Rows from block 7 of a small multi-label image tagger, named by matrix and row number. Rows with one number belong to one channel. Each number is 200 + 40 x the weight over its row's rms, rounded and kept within 0 to 999. All counts start at 0.
After each channel's rows are labels from the 100 images, of 14848, where the channel reaches its highest value: "responds to" is what is common among them; "peak at" is the part of the image that holds the peak. Only what is clearly more common there than usual is listed. The data: made-up road signs on poles.
# convs0: first 3x3 conv (model.blocks.7.convs.0.weight, 112x112x3x3, each kernel summed), inputs 56-111
# convs1: second 3x3 conv (model.blocks.7.convs.1.weight, 112x112x3x3, transposed, each kernel summed), outputs 56-111

convs0.68,188,184,203,159,131,149,196,217,180,169,190,216,149,249,186,185,130,164,245,196,148,173,199,226,218,220,223,202,320,203,185,196,158,138,226,175,195,123,166,201,192,247,194,212,243,153,241,229,188,191,145,174,220,214,212,181
convs1.68,170,269,165,167,229,122,160,187,193,219,221,259,249,272,192,206,192,113,197,233,184,209,197,243,166,93,189,215,117,219,234,125,176,149,272,249,226,195,198,219,199,165,271,220,163,142,245,194,180,211,186,193,165,212,206,191
responds to: 50
peak at: centre

convs0.101,177,188,233,205,167,166,193,260,241,241,265,214,162,222,186,230,181,168,168,146,227,191,209,177,236,205,199,258,148,203,174,155,196,180,212,211,230,217,184,209,152,219,205,229,176,181,145,152,176,175,228,147,239,131,163,285
convs1.101,172,211,229,165,150,271,213,185,221,260,237,158,214,242,171,147,181,171,211,228,211,220,223,243,222,241,173,116,215,191,187,247,242,190,155,193,166,256,243,207,219,230,237,178,258,169,122,223,211,269,156,212,159,117,206,156
responds to: &; struck through
peak at: centre

convs0.90,233,163,139,151,188,172,69,247,296,131,223,214,162,192,243,186,222,125,195,208,186,174,222,222,173,191,191,245,211,192,118,209,207,176,180,222,156,238,131,164,233,223,188,217,179,205,232,170,197,233,175,135,225,194,136,173
convs1.90,200,200,218,281,189,182,209,207,89,187,190,228,190,139,114,227,199,197,218,193,222,161,183,190,227,198,173,200,158,248,148,270,160,139,210,206,221,247,207,181,221,151,182,115,259,152,151,229,101,120,192,196,244,227,183,208
responds to: 70; triangle sign; 20
peak at: centre

convs0.30,198,189,221,209,206,186,205,158,265,229,163,221,179,192,148,233,272,180,183,174,120,96,127,134,212,169,203,209,148,198,221,225,217,209,176,218,169,218,205,223,182,187,198,181,175,139,250,179,205,273,179,187,201,163,76,255
convs1.30,208,200,214,150,248,160,236,181,267,156,171,217,238,266,132,167,241,164,193,177,267,282,159,175,215,237,214,118,203,221,232,225,225,188,190,171,210,251,155,159,174,128,148,219,198,156,146,197,181,185,159,177,241,165,179,244
responds to: triangle sign; arrow up
peak at: centre

convs0.51,161,184,250,284,225,226,226,173,168,265,228,207,237,190,159,175,173,216,253,295,153,264,191,185,197,183,195,232,145,178,224,219,291,202,242,196,245,221,215,252,152,233,268,172,145,208,178,232,122,171,108,189,205,248,325,176
convs1.51,219,212,142,180,184,249,169,142,265,184,183,190,174,170,178,226,150,171,177,213,218,206,206,172,213,227,160,142,203,223,209,256,137,213,149,206,190,210,180,147,260,155,69,204,153,180,153,177,210,227,178,167,221,206,220,134
responds to: triangle sign; 20; 70
peak at: centre

convs0.77,158,254,129,161,129,171,186,246,194,256,212,262,225,209,205,127,223,122,209,186,198,255,151,175,183,159,244,204,104,183,154,136,102,131,189,211,163,147,239,164,140,210,228,220,158,206,203,281,232,187,186,221,226,253,184,199
convs1.77,216,115,233,248,207,194,211,175,187,213,151,223,219,152,249,230,229,281,197,157,236,52,199,210,183,225,171,168,290,194,193,220,275,206,212,183,252,219,158,158,226,195,175,158,234,225,256,183,209,189,192,248,246,190,224,218
responds to: struck through
peak at: top centre; centre

convs0.106,100,197,237,231,164,110,195,195,162,153,213,202,228,199,286,155,250,189,232,231,174,201,208,185,176,219,212,246,136,185,181,138,306,148,220,208,140,137,175,152,180,175,197,241,112,100,123,209,154,229,163,171,257,198,213,204
convs1.106,193,259,189,248,178,185,175,164,185,230,182,183,124,186,203,193,103,143,181,192,224,182,291,249,192,153,165,206,198,278,172,242,175,164,194,219,244,221,160,185,298,164,225,201,253,212,155,163,214,126,193,162,162,221,228,166
responds to: &; triangle sign; 30
peak at: centre

convs0.16,129,213,134,220,208,173,168,141,148,185,211,210,163,173,235,209,212,171,214,173,126,176,157,201,256,184,194,235,225,215,217,178,244,182,248,229,231,186,194,213,122,136,200,190,264,205,206,224,138,205,254,167,256,193,171,148
convs1.16,222,243,198,180,186,122,149,187,155,100,186,205,224,219,283,252,230,232,242,277,223,204,153,189,301,224,229,226,147,176,237,160,203,175,141,211,167,175,86,239,232,167,156,195,207,205,231,213,149,166,206,176,206,222,199,209
responds to: 50
peak at: centre

convs0.43,148,192,229,149,174,210,220,209,203,203,208,192,208,165,208,211,284,137,222,158,202,143,229,203,221,184,193,262,156,255,203,176,251,210,202,170,217,218,234,186,163,171,127,202,172,194,110,99,191,228,147,155,199,200,123,175
convs1.43,160,198,168,159,215,162,188,168,214,205,180,195,175,259,239,243,240,251,197,246,238,300,151,192,206,255,227,248,168,216,153,192,108,212,203,162,187,170,69,192,229,229,185,173,195,262,194,212,260,224,246,233,215,228,109,192
responds to: %; triangle sign
peak at: centre

convs0.34,165,183,154,171,222,159,166,173,175,231,178,154,243,181,188,130,118,158,187,188,159,185,156,215,256,265,232,310,173,145,140,193,235,156,132,220,183,254,230,135,190,310,230,208,216,188,213,271,201,216,231,135,202,217,204,235
convs1.34,201,160,241,180,228,241,180,192,232,204,247,172,187,276,167,218,259,164,231,164,221,233,251,200,197,186,199,149,178,197,267,138,209,204,240,197,269,180,179,205,209,43,234,180,192,183,199,121,284,184,196,193,180,248,229,208
responds to: triangle sign; cross
peak at: centre

convs0.109,192,150,178,208,231,185,186,178,252,291,157,277,231,211,135,127,222,145,206,62,204,137,259,128,169,204,202,193,202,193,217,221,176,232,244,168,206,238,269,233,184,215,267,185,200,149,138,229,141,220,186,196,190,182,137,208
convs1.109,163,249,239,165,197,156,137,178,180,152,221,197,194,153,134,243,160,202,211,103,220,283,231,185,204,176,222,188,195,260,197,196,261,190,197,206,208,207,161,236,161,213,220,156,244,139,224,133,202,173,201,164,84,175,171,195
responds to: &; cross
peak at: centre

convs0.76,180,211,205,222,184,203,209,182,144,193,224,212,227,183,209,227,179,195,183,154,189,186,217,187,150,169,234,154,142,213,197,172,201,190,164,248,131,180,144,263,168,73,129,236,234,240,225,181,226,176,203,248,166,208,147,138
convs1.76,288,180,170,200,207,182,277,249,239,204,203,184,158,185,208,263,256,182,193,170,192,189,186,221,185,243,200,199,241,224,227,186,167,232,153,198,190,174,224,208,224,104,236,178,190,207,251,179,219,240,215,159,128,195,197,175
responds to: struck through; 50
peak at: centre

convs0.62,281,216,194,125,184,244,211,233,225,228,206,137,192,136,173,210,243,168,227,186,154,239,141,200,106,172,215,221,210,209,177,197,249,245,194,173,194,205,151,196,132,206,243,259,258,169,168,167,126,144,184,189,250,215,137,236
convs1.62,213,168,228,222,221,115,217,168,115,204,206,246,225,218,152,210,277,194,215,152,142,139,240,207,219,201,195,213,194,223,161,219,267,219,242,150,159,178,190,201,167,164,216,213,185,158,187,260,180,218,220,228,176,178,163,194
responds to: 10
peak at: centre

convs0.37,198,186,173,177,128,180,140,209,190,217,183,254,141,219,173,128,172,131,242,240,159,132,191,134,227,234,166,229,200,173,115,169,224,265,307,150,246,153,223,152,187,185,127,221,228,150,198,187,157,243,166,180,204,188,208,262
convs1.37,220,194,191,199,257,166,272,171,187,145,172,144,163,113,218,239,243,198,177,229,231,195,219,207,161,213,212,200,213,213,200,191,67,153,91,201,153,234,172,211,211,237,187,193,181,220,163,175,208,205,175,252,216,191,143,195
responds to: 70
peak at: centre

convs0.69,162,174,224,220,218,191,206,214,187,231,213,257,174,193,181,247,176,143,174,199,148,162,244,259,160,105,57,127,205,162,239,233,205,179,198,179,122,192,204,212,197,193,162,161,188,161,230,206,132,215,132,218,165,176,182,212
convs1.69,157,246,194,171,148,152,257,119,192,180,160,176,254,148,134,172,178,260,201,238,255,242,225,195,202,215,278,263,175,153,273,155,174,108,195,245,179,253,277,199,200,229,221,175,245,190,188,136,233,177,164,238,228,168,216,207
responds to: %; white face
peak at: centre

convs0.100,97,214,169,232,174,180,193,181,218,165,259,183,158,217,177,219,172,185,265,223,187,288,188,218,245,232,138,182,152,195,207,227,183,223,238,269,196,247,218,192,161,179,188,230,251,138,212,156,130,185,143,209,208,170,138,194
convs1.100,294,129,205,147,182,152,270,244,161,206,130,110,190,178,179,169,189,196,144,159,187,168,274,259,215,179,185,180,235,212,189,248,247,313,189,232,216,157,235,136,188,233,162,193,225,208,161,244,202,269,258,212,207,173,186,224
responds to: 10; 70
peak at: centre

convs0.70,142,188,178,186,195,223,179,192,178,206,223,241,176,211,195,197,165,115,202,140,188,212,96,182,236,186,261,262,139,203,240,199,156,226,213,226,208,222,181,168,160,200,158,203,232,226,200,190,198,142,237,275,177,155,192,195
convs1.70,224,169,188,264,148,278,246,153,265,197,168,192,166,189,264,201,231,217,154,195,141,177,204,232,203,168,175,204,248,185,174,214,194,179,306,249,222,155,227,240,254,281,243,210,163,293,198,209,227,175,212,277,254,164,270,186
responds to: struck through; cross
peak at: centre

convs0.52,163,185,253,136,187,188,261,204,147,174,205,200,185,201,162,194,186,229,118,226,188,188,178,265,85,184,216,158,263,170,139,148,159,160,143,141,203,194,163,221,254,199,241,198,171,258,204,242,244,170,157,205,175,134,198,180
convs1.52,249,152,93,168,171,162,213,152,140,154,176,169,196,178,179,126,184,202,242,148,189,241,203,184,243,251,186,174,226,176,134,152,185,204,166,203,139,166,145,163,224,152,205,184,197,182,137,236,111,246,206,196,228,226,167,210
responds to: %; &
peak at: centre

convs0.11,136,216,253,140,212,208,253,204,207,126,207,221,177,126,218,132,152,188,182,205,219,157,153,230,198,149,241,278,207,196,184,196,176,215,251,222,200,175,173,131,159,202,78,278,210,204,170,135,188,233,222,194,209,179,176,176
convs1.11,178,221,158,143,163,146,220,201,217,215,208,239,270,192,197,162,223,291,200,194,172,228,287,174,188,292,143,145,166,192,207,155,295,163,208,228,180,231,189,166,172,219,164,225,148,105,205,215,208,270,214,184,209,233,110,218
responds to: 70; triangle sign; struck through
peak at: centre

convs0.102,182,209,246,209,165,262,237,172,215,196,180,211,143,164,188,153,213,154,182,206,171,255,229,172,212,233,229,316,152,188,236,177,184,131,235,201,192,222,230,160,191,200,165,197,266,195,162,193,176,177,180,207,232,229,203,146
convs1.102,181,225,248,255,190,223,175,233,134,290,159,227,211,229,281,193,141,277,217,231,208,185,168,225,176,182,212,236,236,222,180,256,169,196,200,263,219,187,192,176,222,341,165,198,236,248,204,198,240,220,231,234,200,137,212,219
responds to: 50; 30
peak at: centre

convs0.61,225,213,219,205,221,181,212,186,193,185,177,277,212,205,210,146,219,138,164,275,164,198,201,227,202,223,206,276,238,240,165,240,175,152,227,147,194,181,233,160,98,221,158,198,213,152,221,128,181,160,255,219,179,203,142,239
convs1.61,251,223,193,243,217,170,276,158,228,134,187,206,204,242,180,201,170,219,182,141,240,189,189,170,266,163,143,246,197,224,191,250,247,219,220,175,204,218,164,221,228,207,193,285,217,161,191,165,161,175,194,213,230,202,137,219
responds to: 70
peak at: centre